From a checkpoint of a small GAN.
Model: 13.2M parameters, 32-pixel images, generator norm layernorm, generator activation silu, discriminator arch resnet, discriminator norm batchnorm, discriminator activation celu, discriminator depths [2, 3, 4, 2].
Training: 4400 steps, batches of 96.
Data: trained on scattered letters and digits in many colours, 97500 training examples, 4.3 epochs.
Rows from block 3 of the discriminator of a small GAN, named by matrix and row number. Rows with one number belong to one channel. Each number is 128 + 24 x the weight over its row's rms, rounded and kept within 0 to 255. All counts start at 0. Numbers have three digits each.
Before each channel's rows are labels from the 100 images, of 14976, where the channel reaches its highest value: "top examples" is what is common among them. Only what is clearly more common there than usual is listed. The data: scattered letters and digits in many colours. In brackets: how many of the 100, against the usual share in percent.
# convs0: first 3x3 conv (discriminator.blocks.3.convs.0.weight, 128x128x3x3, each kernel summed), inputs 0-127
# convs1: second 3x3 conv (discriminator.blocks.3.convs.1.weight, 128x128x3x3, transposed, each kernel summed), outputs 0-127

top examples: yellow (56 vs 19.5); white (50 vs 19.4); pink (47 vs 19.7); orange (41 vs 19.3)
convs0.62:122125146103127097096096124167107098129119128107116070137184125115134149103125115093083120120069121130107124097138146167109101103143102154137132107133146133124134136106131105127107104109150159133056127145099135156089130123133111156152109158165084133111125143076180117081120113116150078105143127117143143153134140114129142146168092117121119142115148108117118101149103176115137112128157
convs1.62:101167120146099089139128098150151152117126112051127079086105148140131137121116142134128132111103109125125083162111142142123153104049166166125128120144152123113094119120116102144144129122107136127129152114139119131144125152093076118138121106157123156118064088102121108094129128134123122190123119125141108153136141146122126150109106142129145138136151117110138142072158140101166129169100

top examples: yellow (61 vs 19.5)
convs0.105:148159106182110056131106098181156121142127132124139114107170121085121120139158130126125139122099127133160130109125153143115100121148136152098139153133133160130128161097107127128167091132123138157130154087142138076093185091169092138155142129107099115115085180118090125129127114137164089104116098081099156125131118115126139141126137103114150151155143132139094108122147110153122135117139
convs1.105:100118138140125179177140106133108120132124119103097117157109097131115147145116104165069132128129141131161123108080122114137131139102141139122136084163172099091134106109103100148157147108084134139098121121122128142117104135131134134115117116147121143147189134118140127122108153087107122117147182159163134104122092145116126159110108125118122071166165133127113111156195102144096084104144

top examples: white (41 vs 19.4)
convs0.98:150117126126127147148148128144105119126112127104118122125161092122175091109162184158153122160120098075129121134152111081134100164121120178162159139119126144114107149087093158154129121117134099127078142119131131108193128113098095095117147123125101151128130127132162127143111177148150153125109151138140137126126165154166127085139146135113125100109107125077128143149122139183129120177118
convs1.98:105139123150122110178146158130107104150149111104107075068146123180126098172124132149060156146099136150122153109107134152131135095084104128133132114166159126120133109128150146142109162137072126093122121150152107136089119113153114119110114093103129130074145142119117137140114141129100139092129101105126145176148131113111139113098114141118097085133145115102106103132157130155082141099142

top examples: yellow (63 vs 19.5)
convs0.38:134165127122113123117128115115075101165121154155114162108154117127102126096153084153133130111119114172152148123115151161100112082172112123124128162083133154091149131159148101122151104137164182090134133126099130095138144118113129144128175136108076166104148094146119112144105106183104134145162127119162110098122173144139115128123113099133143147139139163135149080127136131140114090137154
convs1.38:109116124164125095138072161125133123138115151154097145117109195111124126132133092109118159173153116106146197158127198085105141118094084101120152148130154115168153122117154130124162129095133106132131121140131096145137169100142121129105129141112125123116139142120144153124121091121109137128131121186120109136137168108154143120159139148137122060127143150107126137127115134169106093134112

top examples: white (66 vs 19.4); yellow (55 vs 19.5)
convs0.83:136126106129117145118089106131122095133110089146098147129131163144123142106131135165099157132123100178118112121150139151121158140088186126144120112166082138115153148148094120122144124144139132095146093120144132131098145154150133123136167135165128142158109121130140163136126134122140165142085113118154115164142132105147163116173139165150124043141094092151145100118124115099057107138135
convs1.83:135122148177130105168121081097104137105119097150123126155117145139110133168112095147114144125086151121121130110107108141105186113119119128066124065142123145128124109091090123131193097122130142109146140119150122141124140114132114090121124137123140116141188142150137110111140112104129116112168119112122125102107140094139153167118153116105116122141094154098104111176185103158091094114127

top examples: white (49 vs 19.4)
convs0.106:157146119143089094102143111108131131157083159116105145130118098166166103153152151131117123139105139161128152139107125115112133102161134131114103077113087137132131110125083131121168128143075113141133112137160167065129123106153102105135127086133126178177122103158115128142146122085125114131136110108108119145103105136125126159109180105157150117154107134142091156112106128124077106140083
convs1.106:124111098135136178117126184121137141127149144141118114091147150143130128181135138096082148133159159127116157110102147136103159107144139138119112086082159117102123091093131112127133146127096132149107149149128133141112131152162114132136174143127175114139177105127077157126120154130105147056126122114121146125121185086125179153087128143136112144119162135131096120141119130144125075132127